From a checkpoint of a small model that answers yes/no questions on an image's attributes: 32-pixel images, fusion encoder moe expert_choice.
Rows from block 3 of the fusion encoder of a small model that answers yes/no questions on an image's attributes, named by matrix and row number. Rows with one number within an expert belong to one neuron, the router's apart. Each number is 128 + 32 x the weight over its row's rms, rounded and kept within 0 to 255. All counts start at 0. Numbers have three digits each. After the name is the row's rms in percent of the matrix's.
Before each expert's rows are labels from the 100 texts, of 14848, where the router gives the expert most weight on average: "tokens" is the input token at the peak. Only what is clearly more common there than usual is listed. The data: rendered scenes of toy objects such as cars, trees, mugs and chairs. In brackets: how many of the 100.
# router: router (fusion_encoder.blocks.3.mlp.router.weight, 16x192, trained with AdamW), inputs 156-191
# gate: expert gate (fusion_encoder.blocks.3.mlp.gate, 16x48x192), inputs 156-191
# up: expert up (fusion_encoder.blocks.3.mlp.up, 16x48x192), inputs 156-191
# down: expert down (fusion_encoder.blocks.3.mlp.down, 16x192x48, transposed), outputs 156-191

# expert 5
tokens: "flower" (73); "candle" (14)
router.5 101:160186104128140144099111089169141169107189123107080144164112152083055175155147136139061171181085147089093112
gate.0 092:094110194115124098102083152095115122112042115128134108120132115154075122143119090183149173109110197143105181
up.0 090:115096115163098077118151046138127128141126136129172165093130143113111127125095116109178070163115162070144111
down.0 093:166138200162103091077167154152144152123097079142101154095155095130069138095136098143092150060098135110121148
gate.1 110:126178128178125168174096129113123142133086088244141083143059119078139058112121172145081134095138137096134167
up.1 103:126099111086137126091149152143152129136144187059110143100219168173098160112096078122153140181115132133080131
down.1 104:148101142127184119106110117129165173135115133105164154142146211135145103136101176149107179130091086137136185
gate.2 097:104150189162123133186108137091139131178146102166167063182116176126116129109082139137136184187055102125103135
up.2 096:128139051095165118102132091123159125090123149076106117106152128158129094162153082142136080082182172164151126
down.2 105:146132102122137126089169151125146145138109174136097088132210152094108117145077147128178116130119122102129193
gate.3 108:134120143079130143159126109126164158156124115157133077082123079116073129166159061086139133201106116168118130
up.3 111:103118129083140160122133055162171126176135127136112098106119067122071150159159091099141139174083118158107155
down.3 103:172138145082106116123128122100134152154140091074168129119178183156109157147088146093098098106130156086093101
gate.4 104:233174123120172096060133184150165105152091152127214159118073143128131156165107108135088173125170164153094146
up.4 099:128135127121101152173126075090146163096134169181066116169147050097129127082120153143128077117113126156158126
down.4 094:150057152106135075125165128103101169172127164122139123129107182153132107145105042077155119104142111166105081
gate.5 086:108161164118109141168132132069119144069122072173104140079153105113170108134106105103122143124128125153087206
up.5 099:078122113072170103148063122144133130108169141118127104129180150113066163142158183104060107129194114095078123
down.5 101:114096090080164115157178061097087133101143174090066128136110143117137120109100167170156103114110071197183139
gate.6 105:137129120149104128111146129119144161066211125164127103106114069057180139118114217085105112172168131134146181
up.6 103:127134144124125156107129116124168210117152154091117156133214134139174115125120140067081095166131089090158131
down.6 103:133125144083099116170101153115065141121168114122138160111155135084119093116131114137132134162125151109073100
gate.7 101:102131166162021143132069136093155046205157083164111090081153098099088132135134163129033089117085202141139113
up.7 098:148157158086150145095175157112157090090134129134123215148162132142167086176155160140166173124177063150117176
down.7 099:127114114139136110148104094148129086109092111111146164103132159118164099127158151078131061167100129146167122
gate.8 116:197062122144112071091146169082106099134127146122160124192130107119131172099058120101156150118080110146167145
up.8 115:143139082081179081126139102159089111170126120119095137120072150099117136143120099165136163139128113170118087
down.8 117:134090130172182162168154133198157172075138149197062080181117075198105088128128185127105129123119121135145162
gate.9 102:058161120181128157077100133129136139100197203185079082143106174095095147106097153168074125108158114144197140
up.9 102:171106135115115106142143146128149139125128087128185146107149117134189077121161110055142096182118167062068096
down.9 102:113141099134117146137149051145126164128116157124112125086158103158116090083103090139117097146114064100074121
gate.10 095:143138154185077147122088113136106084116111131140127074121067187053121124098150123146134147125074131142129141
up.10 101:094167153114127163114059148121148110174112188054133156098117177144050119126094154186128123154138155144085150
down.10 101:171135129152136115116172061120085154144108070173120204123128095151174179122119121083090128156131127138106102
gate.11 097:172150152086211167145104148129098132137162142103107143129122175113077141112102126157077143142187132153071117
up.11 092:184148125059213155122094160169104124160142170107124140130075169133061167151138125153113119167165119126060122
down.11 088:174113113125094187177110088131085113147121161121160161151163129163140130190138087152130177088145173132116112
gate.12 110:074126167105159127099147174122159076124139193142134123137079114123099081178132165204095173182153096176183105
up.12 117:107107145116166119072155157079106076119152187147107167130102135107088132149092131169136183174120106160127090
down.12 107:173125079078134109151148147146055103136090158150052110172130156154155140174187179107118094143133105143153121
gate.13 099:102102080171117161107165129089093167143113092178137119123156142091150146126140178182118184097153126092112091
up.13 100:125139118081050109140145093125111044086168101162118098109118128140201119129093191148140119086121173111096043
down.13 101:162176135158127175159139112085152154156147127168110111138135068138132155177169140113119127156094092153161133
gate.14 110:126150104113075116083152063190138149109138170052185114139133163090092101179102142144164105153131129086169129
up.14 108:123124173171168170148118143107125094099157133189117152137097128111181121105158119129126167106116111127040174
down.14 098:183129126138166146104105114180170140138104102185089191080167092122140101120076157079162109151123127186114137
gate.15 085:171120141116180153103142115190152143105155156133119089084115087096113106110109164146156158099197057128141059
up.15 085:117088105093094153082114128126158115161132060139054139120138173113093120148175155107113117127071136169132111
down.15 091:125073101109067201119116098107179137054122100135166135070172142100142144125157103099107109166085142141116102
gate.16 093:072083160151100135113167153132183132123138125152109190109075153087142107126087122125144121104193148110107138
up.16 108:148192122157125151161111150184125141065106025060130052114149101135112078109121126098154149093114168083138110
down.16 104:103092130059132127151158127044098136184188138093123172120141092171111111162142135155149155158099125083105119
gate.17 094:147202141081139129182153098131081152150174194144091187130232145131162164107165107142099080148123116163142145
up.17 088:067118141176095150103119122146071113176136140137104152130139145132200125093149157096127070073182147116106102
down.17 095:186106145140125144140082119101130059213085111135112137150115095153120182105094136132121166084134157135089156
gate.18 099:145131158100147138140120128142126143158145141165119080125061081086088121104186150106160125171169104142116155
up.18 104:062165110103084132120106154130161139171151090039184153161120092086107178128118158109157097157148104130134143
down.18 095:160133134145120075120153162112153142189132064082130117168146114087083108115109134133107119144099111101109103
gate.19 104:104090137130148096098099126154101163130102169138108125140141161127040179121161135132134161125074143163045096
up.19 107:104096097137121186123181165096165098101178102135096123088134100172175106150106119129122100145171088094225137
down.19 093:125084064163093088135176099147182150133120133131144115159152081078113179119190176100135076122095184082123046
gate.20 094:164120117128161166087136151102147159090176151168113043155166145156149159121120150087129073109101144134131134
up.20 093:166149116137135154079116153103124168084161170145097053176151150163158166114097143089095078093084118121137116
down.20 101:175188156105145116139132165173103153119149139102150161130143168095138168175137104139128128119101145111079130
gate.21 097:112137143141117177160132116104165157174123122122174118080092129100083164135145092059131091184097155124160091
up.21 101:131151108096112172133101131095189132178117175169149138130114145088082159108166108095134082142121182141172121
down.21 094:172188145151061122143140089147101090130173150123121081127123154166106171114072117088137157069122137149109081
gate.22 092:136132150071123119182134127113112086104134114135151120079145148118141126098107176096150156136051103077113127
up.22 101:154089112117099116197200124126165141154134122153124149114185069157111110138091157136111137093084105109057117
down.22 100:054049128079099131098103169169104161172111145101108154121181111130098094129129149155086111119141112078057161
gate.23 098:159176096170151125126148127137076140114098115114075198141151162134108129126126127138051179134099161098174144
up.23 098:107159058126134137141102166133111139178194115118147104142176127165222103123120132122127108173143122105151153
down.23 105:092150142140166162156146086178068109185085107127129122087099169127159151160152151124141109147105156077139145
gate.24 109:199155137109096154107104155157107183148168181086093206149127109120133133137107102119153123145166125144152085
up.24 104:205142118123123120131131136157159151108150240112133152145138164132110138124146109160162100162166126137167089
down.24 094:131123054146111158152146139144116176117047155194172092127125136096087096167086092156156148113139160122161131

# expert 8
tokens: "pink object" (64); "purple object" (33)
router.8 101:163166137170151115096090120099168179114169147120133197173116132152164159104114170133099135143170096174189108
gate.0 089:089087114115091128106101085191115117163131131112109173063148148096131097127147143130115131122139156057144098
up.0 097:081076102127092107142130116137140146141107083103100150113134092110125100136140154144122153102138119099153116
down.0 094:094176095148180125175157126164109124124129162196190179157178147135085131124127138114058105152079157089121134
gate.1 112:095122113128108093099161146137094146148129169146139198167175148116100131124082135146154111153130144167117132
up.1 101:120085135119157151147120125106136060122119076114114114101099132181181084160156104122092190134146119108152105
down.1 102:123101142080066161104128126135045088102184101076128143137055149173118129122131121022159199112135116113154128
gate.2 100:092153128074154158151128129134095148090127194113115144197089119088191180089081185138113125139119103152156129
up.2 095:181118141166083083099122148094149128177116071160147094075191137149101102160169086131149144122142178080104155
down.2 098:110087100115172167125114124132049143136129096097152145171101177147133163157059153089164183116131095087163191
gate.3 098:107132111134071088186162157131138151151217168094136079120158145101104133093125156136156124138144146139097098
up.3 094:108131104118192174108131124156111112093103131149171164093123122144156129189129074126112158120133097107153111
down.3 105:139121139119106134188087106130125139135185153149135087134214158096150191088126123101147136094155219135209143
gate.4 097:086121108088126162125077145152143156138189142076160120144088180115133164142063122145134129133186141160125118
up.4 098:080123131093107072131100136144122141123148103105156117161120185113115158120069126170134118115155099119154120
down.4 104:114106168162155130130121092038158126146133063175129166169089137170099137168131143087065114118053110166117112
gate.5 108:153097163099128239099120100156112160109191146178110115146098116105158120121097154146196142130154136045164110
up.5 105:152132123137134191112152105125107172109128147127053124180117076134131119067157152098102146105131089081094152
down.5 092:063109144083111111137149085166136080178123184132142120088125100162108164119123163175114116146150205112120129
gate.6 092:154157200107133146051095136103175152113152126153141115185128070145167170063117181173120111121129117138089151
up.6 096:161082081183087173147137120146188110157158142143104156115110131082205107128116178134156105128140101126111070
down.6 102:143043087147088162166168115159103158120133161171180157089148139115162111155221191161177119115121150094109097
gate.7 099:136123127119141109171169149136082076163151143141151202144171135134151177140152099131077127127137195107105132
up.7 095:105190074146096130135160107112105090133127158151137115119158118152085182144127138116083163099165165091125115
down.7 100:078101107105118114108104180119165161142175162132106136063087130175155141116144046140115144114131123172141154
gate.8 097:164113112117181156135076181115148091101193157160103174091169154106167093131135163123133093139136099092119126
up.8 102:156149122161166168129135153141107119092143105160125192050123116116177109134123120079141094099124123111081095
down.8 100:116123151091128139190145185123110101191116159178073152069098129134150143154086174143126090196161166115125105
gate.9 106:105107134168069116089093154132153107133141171192139140117112162122150194139121153109127088097189130112191149
up.9 111:120107118073139107181193131109119142102098135108166084141167102142141062102168138128146103121082158153102144
down.9 105:091160119142161110138074098111037107137107138110170124116123088119131190092139118100093114079172099098108154
gate.10 096:110117115188113165090167144076118161092101130136137097197139135104157059155156137160135110100093132096123104
up.10 095:140135108167141120094128082113076146079098113147122133167156131135139125144145188182079154117162123095072133
down.10 105:158133130173095181154177109200117069132100122117146098144163112118127134133106156080136121125104141179154095
gate.11 094:141100163143139126114133172155131104133115093095150135134042137227138137106133156129158182177101170130114105
up.11 093:118126137133128155125089067159093120129176100127088115120193144146158125154130158128091044043085076144065127
down.11 102:094148096156145167140108106166124094043103149166105134089138150074108130142155140068109212152120133215160114
gate.12 097:143138069102106184138142150145121147127144148169130127089151075103138053157173138131123080084122121143151166
up.12 090:145162099140167118146110145109093088128160151165140140099094071090154071134131159069105093091132176139139159
down.12 089:125120148149142135103120091085130078115115065142154106113092154116158138141144099101199150104138185074089058
gate.13 091:160135080116120166098156177194104110126135122101087128096177148127112149153177175180140115106125105117107109
up.13 092:146104146109110148095193122156148087100094117086123156122119058133097098167133173104161130123181125107120127
down.13 100:113160118143117137165128110116072154101163160152104157221189071125097190142157167164096128136131125157182203
gate.14 087:080152176126166056119161124089124117082164115120101109075160185123087068154164098168143110162062090091127112
up.14 092:191129115124117175106130127136180112114061107092139137156112084147141199117114141137121134105201105127157125
down.14 102:101132071110110057149126145110150181090135137166178083081158121118083113153112102160143069135088201077125110
gate.15 098:107167140146120105105172173144104092087134107142083111107123136116165118091055140142096131098066118085119171
up.15 096:111119101140137076117207160128085093094149099158074134125150119141147109082073145130068097103084098116136154
down.15 101:096129124092031159168146113125161156159158086118136159084093100128144176135101078079124146077120087129099159
gate.16 098:101107116141127079105112092130103080087092101085139128121098116111150148132107115127098159135143168155094155
up.16 091:130102154121156082147172159137143171147177145151101073126169107107106146126079106119109085152118111141135065
down.16 105:119160101079111121126130041135109126134140122162125176077128097074167123140097181184157127159147162124155133
gate.17 089:127084113131118100165110168053161138153104104146135138134090119114134113107092112105143148066110121127156156
up.17 095:159077112106129111175128138083172162148080096128119124174120127095151123102055117090143126026161123139070143
down.17 096:074069158144131125085182139138102133142089154110142113113116088116075085112117152143103117119160136134179151
gate.18 107:108139133133140131122119118159108102208161084143172134186154134095105175175100107063111118091178064111198094
up.18 104:129133141128163093086108117174137119167194122144134116167095156118092155145101107057115098125154051080195113
down.18 096:145111136119174147189124105083101126129114176109150158165149213156183115112148133199088184158102164123119116
gate.19 093:078156080144159101097118143134116089149146164090141191131127091157177126142133065158134111176050135141136121
up.19 098:144139138150080121150143166076112148118119062177102107165130117099082124077087161099138154105219130059086125
down.19 100:059146131147111119062099117132100113195137209113178110115118062163165134164084166135089109119112124074098167
gate.20 101:089120086119088112117120128124104174084129116158139142095104101129084117115131146116147141084131154111146187
up.20 096:130119104072058098122117122145118166073146129159081122090093100134149105114123141128178137080124176148181182
down.20 099:126144133170154130110082123151133121129092058181155093190129122140094147174124141085169109153175170157143129
gate.21 094:122121084135167157115113147115159091072123149113208226113126086098155099138131090174131160116147130208149127
up.21 098:119106129151150129069075072081134165074168099104137133141136134130142052163139122115125154097098089093245108
down.21 092:140129169098101156152206224173144165161055099147138105158089180121102152079109105132117177086144058176093143
gate.22 096:115107092137127134083054119136060141093116149097147174159096129132153159176089139087102138114168184083181154
up.22 095:182091077135144193092091163133111118109112123114146135137112132074151140143096166044095100090145122114142176
down.22 096:116117161156107135170130165106175128170137117100139217104119165121113108120071127161100127135137087167133128
gate.23 096:140122102128165113163101161104091114133138149144095147134079134111164120136175179100132129182112143092085120
up.23 099:127105118208119175111123195085144161137130143175134158168158117126124146112085048122114109100136089131171147
down.23 103:118185116154130082125154159178165122178138150070100141182113070047166140141108149128057128118107112096190143
gate.24 110:159168132126134187096105148172132061063158073124115094086121120092118165106108212114193070066120145136171132
up.24 111:077075138110115085148138113130118179192092211134159175175098113185094145119125065106075181175125113129066122
down.24 093:065107070171108104129184138154141186128085104113140066133122100082097096132147065078155166119113077146167157

# expert 4
tokens: "teal object" (79); "grey object" (13)
router.4 101:115142138141116194142113126173086130179096121163157184110168113128136081101150104116088152083076114114133125
gate.0 093:154105105140165080111143107109141153140094125163117114045163131073119100137129170135154149161104175181187078
up.0 092:187104134118081174105141114145165102106161159151147138138180167177140086099100119124122141100150115095098211
down.0 095:123151146136099142127207108141168143119186116151131161154062140135113091166152061071117137137167185144119145
gate.1 107:103114170100118087144140112082136090126103078117074130116144097129106173101127132066137113086111160179178090
up.1 103:175128124128164136113084109103122159131116160137140096152100126132145127157060176123091135166083152116085141
down.1 101:135106090184088085120212084084129106100138097117159163156136119116151157121114146159154137119132117099066093
gate.2 095:139138156081142081032094109096125129144054147088128122196078119124101145107122117089161111152128125109136145
up.2 094:140129070178094146159150162100099127104138089153124093058096073176169098142095146155097147093110193122097119
down.2 091:141144089152107143094072117100106145110148109089132195126156145196138123122119097176151129122106058116093141
gate.3 094:144146189077195152115139115096101093152188154135170176103146160152133159063137125118169140174117129128177121
up.3 091:097136066165143138136126170123161140134066149104071052094156096133153112100089160152173111082126107132102145
down.3 092:159170174118154143091055169155133075164144172204137072110148119157136108153121137161114091132085164090204130
gate.4 098:095103135107099127160136189110163100147135167106122130125170126181081138136113093158134176103153166105091166
up.4 098:108190103128060122128065152105102092187129086116094101122143126143100112142096142160171172110144132129076170
down.4 101:117065133138123075102138158132149142107096184182109226186091178132109181141121148138144096125081156110166149
gate.5 096:115028135142114105173138119136146137060119177166150170098091099119130081124170146116167107101111162117157138
up.5 099:079129135097105132080125118095109105136098098140155125129133124088142069106100135132194154088142141139112170
down.5 103:131192093165118131104167158176139203054132073140126142114082152085090138147118178082170135105136109091166116
gate.6 102:133111178158144108175204175122124161121120123106112162111095179150110106094082126145127122113148127160034139
up.6 096:131146132148121083157172149130126135077148083103164160116074171133140082149112132140072081138117111161041131
down.6 109:115199163145127140115105159128096128120062135101138125107107132158134155141128102116139106078103105060138111
gate.7 096:168133167140165089141110130114074168148126061150102154110087105162088171157143179075070156109115131126151094
up.7 086:151131152113195090119044118102128126138126084123096143092120112169066169074094160109131165094128147133167071
down.7 095:138094068119126137154092095122150086058168148139136107164187202204146121121144099132148132072146101142060150
gate.8 084:111086099187166082139166111164170116143121123112083075183121115144087133116108147074132140170122095140153149
up.8 089:074122131130137119118106098174141179152131164162142116130081095076152146086128136056105145121120149077084160
down.8 095:091158106113064102093134115140136166068162116073141112161116124140164140093118087161167169186113143157126169
gate.9 089:123116098138170115096179126102123122128103130183104114106113148151096148172141156120152092139103138148141122
up.9 099:070115160149150094116106080096149069105136143116167151217153140181066174102148095113141141155101178158139092
down.9 099:184152124109114130127126130152103123129119083084091113182120153062101175070152166066133135148126174039102108
gate.10 087:129134058136116111109173140106095074144144038150117093104133122071174112067133144097129140112120085158093114
up.10 092:059157138188131139106113031139102166129133110063143163091161154135120097167109133130152159168096110119121152
down.10 102:099158139197094131197105127109131125141155097090137112078148137059166156138135150179147127147151133125181166
gate.11 101:125080126169123098122157090147083090106100086178121088129113062173154105157152097139173098118116131122181101
up.11 095:094137069143137088178141096177071093128135082139152145108123092098119101159091153139106145097084114124151111
down.11 098:124050113136150158125084174157113151130161123149103083182155144133135165134181127122118117119116171086164083
gate.12 099:115131125165171071165128166133128128098061134162077094157088132091096123151104103102113094142143143130122081
up.12 104:185176180087110128099136073118143025176147045108094092147126179176133173116092120088143110155123129146140158
down.12 090:091162177155131126093125178157055138112154192146108154133132142145129124080158155085159088154136102093079178
gate.13 099:150129117125090131180108123095084181142139138155131180129105140104129153157137225069159116087123090109195125
up.13 101:113147102079063175123133126116094062088159068154072098109112121172145124080152124122043131157107160159086109
down.13 103:117127079143091151123120140085059177135110161154151145150144065188153129168104112164140122060143075159162140
gate.14 103:184061108114153102093172159060108186137136079094231156072084105136142130177155141087200144090149178121144091
up.14 096:097168139138079149136076119151138085137109184148066077172147148105086166111099109156103113162125123153092140
down.14 101:121148140108139155053146101148102158122135116137163121135106086115109103143119086166146150099158143104078128
gate.15 101:093122199116077108129121126104120110176090078159139146143064129090118110177119089129126146124077147104104186
up.15 099:128117200153102108117124179112089092180179064178129144157077087150127149136117153166132085137140164104113125
down.15 105:159133078134159169197153107122113151150164151093141133148138117192126127126090145095145172146125146122071194
gate.16 103:168113156142081120147137111144184162106131116159095181142094050130102091141116108102179074106164095167107135
up.16 107:130074180147125109165141172110121112131127133164155193090065064120061084117133070099166093110177132121064157
down.16 102:172113059219138127118138105131143138100085128120121081058114173174105126117206141128115133137113103138143155
gate.17 096:096090162152151120150087154114117138097019120086119087147100099080108056145151157113154135077155172140133145
up.17 096:150166111149150161179124130141137067151145132169073070119112194134120118157132134139094094105088110109095095
down.17 102:144109109159122133133148093079097113142203156160165094151141166144200135084184116158154146081125093123176089
gate.18 080:151112168098168118124130163118201069086115098150149100105127113161031163108141105158196139175145136152099105
up.18 096:174065107091154169115144121124196125062178101128074071135167133183143152132153164089130105101086112135158182
down.18 094:112095137125116084136148114150161145164154101085137165130104115139112122101093059191134150127130183170090097
gate.19 107:092113134028151096089135112157104062159070123149099111182146060105216086135134170177168118142127113128137082
up.19 104:085121116070125108069138146158101069165133090131086116193129057149196150150084156205198144177101098135182097
down.19 102:112115085149119150050114131140125140162095119171049169128119168180087071071127150149134143149157150123166126
gate.20 111:132151126110108090156160130130115154093087165139171155146161166126210163204120119144129108161130122125097135
up.20 106:127136124107183171138080145169160108141144093149074126125079129129086124065118141118176127086137090140146098
down.20 093:117161113108141145088110125149157074097095180161096170085110054108171102109113113100165083114191168111134158
gate.21 107:126167104154150114149131183083165118151137112121100141131189140119186126168113146103139142134132187133135096
up.21 106:162187114110131175105112170128141159191193131108063135132180154113126173180199141088105144140111149154108160
down.21 104:154072104116135162101075124116135151105111128161125074156109200119138129169149130181140163115152162100086127
gate.22 106:121131126156083195079109124038117137174061130176086132119115089106142150109141168138157198120135151172169124
up.22 098:113115139152125063148154115153137122074162157065140148107131134084104134144129129101117100172111166102098148
down.22 108:150104178165135105124147092114135103158112117138146141144074123128124087100085101162187130118138196134127137
gate.23 109:103092135167097163110180093140103073147092051159166124048168183139169181158168097142184151131165139139118169
up.23 108:148133083128121122136146138129151173097209142065096117215111122117172110117092114113059153125072151141131098
down.23 097:168187103094061114115138139117125161092136145093165117119113092128113111087162167131189154139124159148092159
gate.24 084:106107081167162182144134140147144135117174161099099134081140158127124165141107095162144141158119146105200096
up.24 100:115120142157149132096103166119108169127138146114154162189148117089112172130125113164108115138126164128116126
down.24 106:099105120139091172087065128091107151162161201124133151139162114114153133141145167111158172094129151150065122

# expert 3
tokens: "light from behind the scene" (100)
router.3 091:092097087121063185058088123097127158158111145075170115114135094152156132111135085105194126136081148119136170
gate.0 102:104069101135105142134119103125132076131145118132093122102196121154168134126143166121105097152063176090078153
up.0 102:093036094142091153146093128147140063145130147156104110095218124165175129129145144138134125160070153074098150
down.0 093:155129097088149076103131177115159158108135084113142087187089082119082164127143118107144081088111164065095076
gate.1 096:111139128089162153162110140130151104102141099126120115119137155100191115201102104119103149138139113175148167
up.1 092:090133159093130170133118094105159110125129141118150136103134128107154100187117098125072155107151113176127128
down.1 102:107143160092128143136145118147110142127156090114141101113124137149055129177091185172107138115170088084059131
gate.2 104:146149168121106172108071139154182096135123143157127184070172092112103172137117097104185141134162094176065146
up.2 103:169181141130113166126065132138171099132155116167119196068136068108126188137087100083154128109144112179077181
down.2 098:134172121098144102153121165136206151104159174128113061118159138141084130149117097127145158140202131075134080
gate.3 101:184098160137200032146180140133067146133047134156116121119114167045135138146074119112145094109155122148132111
up.3 089:109101130131083160122152161153133092129159153135079115133069167220085097137104115064101138187180110086080135
down.3 092:135141067165175081153139176082151131085087124151106181149137143134134120163130111122122146140118112121162131
gate.4 091:178122151073135131165130150117082144149032159158124168122138049167146129183199130186164124110110158120153145
up.4 094:155161163101131066112124097144157092124117147144110104133152092168105156191149150176147076095107107164132098
down.4 094:127104135110140194078132165119178181154161131083102183145141103150127128173149106117171164115108194140114116
gate.5 089:110101084122115170127116123056125120108072111086112104157141129164129139153109190092156160148174145124075102
up.5 091:128131157145181129128177171219112103169107043167143134089135092199111102106144134099114143041144107145137147
down.5 093:070134137132152138142116200138139063136131119180189188150080132127126151131122121113108121136157130124128124
gate.6 105:078127099090045097150146133156164155168149108137147124154116110130109111146063084157152143041106107154060205
up.6 108:174120125134126134113129120145095100050116114128138121133145136110170141097152178103135157182174167104196105
down.6 102:119136185100127104135142171146114130020120116148123124137135113149189087109095065090127103139200127143115168
gate.7 103:133092138100164126116099115079106168218159168133126120088149162129107088124093066100088071138116162140122114
up.7 105:175082158103124172120087145109129160163158154146140084094074167130121128143083079157097094148083150150138182
down.7 098:137109127145101126101141104162154100143158119098073179109103109127170145089188167085144142132178132119108115
gate.8 104:134156126126099140138176093162138131143081139096139191189131132123158127167138089181169123135116062154147080
up.8 099:131144114123162117115115159083068113126184141195119132099128100128115168142123160074080124098135172135132192
down.8 099:066141144125141131158189142117138075137145056128111128156136126152129166161153114125149110097148153091086101
gate.9 090:127142123137156148123083187132129101151103203160152146138205185187118144137122069119130125170177185129099089
up.9 088:141115162132092163118116136119133122108147166102110137076081109099127203111118169136074154126111145120123168
down.9 086:131121075117144053108135121159125145151129067050092055090154162060124116128077118128165127123170204195187138
gate.10 105:157100111159118107149151135159155081128153155141119070128083112093136130146126106084126114150107167125140110
up.10 107:149088102148164100124125126173147107095120153131132064139089096125141127152100140095130148177128180143148118
down.10 113:098180109161141125121109147151142145129148171159073141141114141165139122152114142124100117194141102154090127
gate.11 105:157102135145084131163144125113162154058158162117046178131205172094137054129147111147146116095119141147146161
up.11 092:167107120182129076112165151107116111100102129089139149201122122155079058135149155118156147120061136148185155
down.11 103:132114149189141185134132136092099149112145082188112167124080151125116125138181018150073152104127171178111136
gate.12 084:118155110165103119157081128135105099184149164117126114020098164097103064075081076096119109093115114144112133
up.12 097:092181165093129152122185144153144086124097122128120162154149181156105076076150181089152145075094121169159133
down.12 092:090147136095167162105135191146115095107159152140090125169192141083094109099166142167113120124128149162164130
gate.13 112:129121128106175130086179158184116107124138074078146084149104054117133158115116203115149119136137102125143125
up.13 117:155085145123124137163155080111149133114146141104156213091130176074097074146111081142081103150140136129126147
down.13 099:151093154143195164158089070120099148138123154101145082085144152161137114118145095143111084155182099128167141
gate.14 095:144108133145105154103117108148119165103125102143186138109151192166105112151052175153142123130108156149125217
up.14 097:138121142166128102172145126161120132162151094130121137111141157078143097079116074121133103156130118126106055
down.14 111:133150155177083189160125140209142168161120087100129157117092191106081096183098117120134100164158116133197152
gate.15 108:106084104124077204156078125170105110122121120136135175112048108107112133139087088125146120136134155127111168
up.15 113:137095093094053179170136128164086126140118158144122187129097122120138114134083076129157105131191125137108184
down.15 109:113123125152129135110169150155155117144137122167131133182116175116112084148121136120069090103137174113154111
gate.16 108:153109128085161089082115146134201122133089152134108203191107159174144157131096152070215113113086088187068156
up.16 106:151116155142114129093129118110163156098130138121130146178102172099145103134106112123174115119113098136126132
down.16 102:169062129103165121130185137086122148195066156140132128091132114119173158092160138131124085146168137056186130
gate.17 090:159174165172145059101097140137132093133213105146196170142131107109052072105138160169118129110115194179123162
up.17 095:166169131151125078071132164116119075149199093152169167164110108107058117114107148172091155125101197166151111
down.17 097:195126126114145090148135133068146153124122174180164138125148111125054068127104076176107098125142148132150119
gate.18 111:170087140160105094118128107126083149151089167139118102170111206142106136139168131154085132116152141151148094
up.18 110:101167102089105170168126166138175085125120087166167127133105081108152116118121156135158122184139118107101179
down.18 105:164141133156096148078059110098079097160114173106111076150083101151167178110106106123126168093126169094146171
gate.19 092:111175202154085200108135090115121149095146134076135136119083133119139113136148131108201109075113113153046102
up.19 097:141128128121084132112118122097135166132160125097148184186089187137146125135115132187173139106149163128074128
down.19 097:101160121134172102125108112101045135127144133156150175098162181153093118117132051080145069187215161118190131
gate.20 085:173137142113108115105093177080166165119144131145112117094149162068135114131175160144138067093124135082159129
up.20 080:182136173141117088111091132154139131157192128163145132118107175130129115186163144115153098122103109043109135
down.20 086:160174148112068099149179126128130156125138097122100163131146123203142120079116163159141165108113123169195150
gate.21 096:150113121038098152109171150106111152163144122152160122144078124163176130085143063159097100083140151121108106
up.21 099:104169120189164129129101115138155123120100141146081133134152136102099099151128148086184137138166113115148134
down.21 092:103134180077130146092046119099107134118137157161143145124094131109179127113122127135059108130160165103097109
gate.22 106:141104104148166132099141157152122156152144112110066098170087119084140139145125123072137134130117192024174117
up.22 108:140088134167165114093132148124103139141117122096085088151067122115132135125121119090139119147109177025188104
down.22 108:101155062138076124140100152089107155126103157162193142127122077171126186125139140121107098127134144227124131
gate.23 100:123165129086169121145117167075142096053188153153119118105057140101131117183125097111156094148102109146082143
up.23 100:132076130182137106153199103120158151110066146168142108154171126150109138087133170142067171100137114097167142
down.23 100:143164125114147132140191098128144181112175100079062154154113096089141155103199159173129149091115159032145092
gate.24 078:115162088156144120061084177092145129111068160128099124133103149142132066139144118151104113114114057085100120
up.24 086:082104152214097122123109142155077117114098164173148186168083102106123099159140136146095099107155116101137067
down.24 090:078129085142168168142109122129108125127164213032177129168071120064155151130089144122153112168112071158110164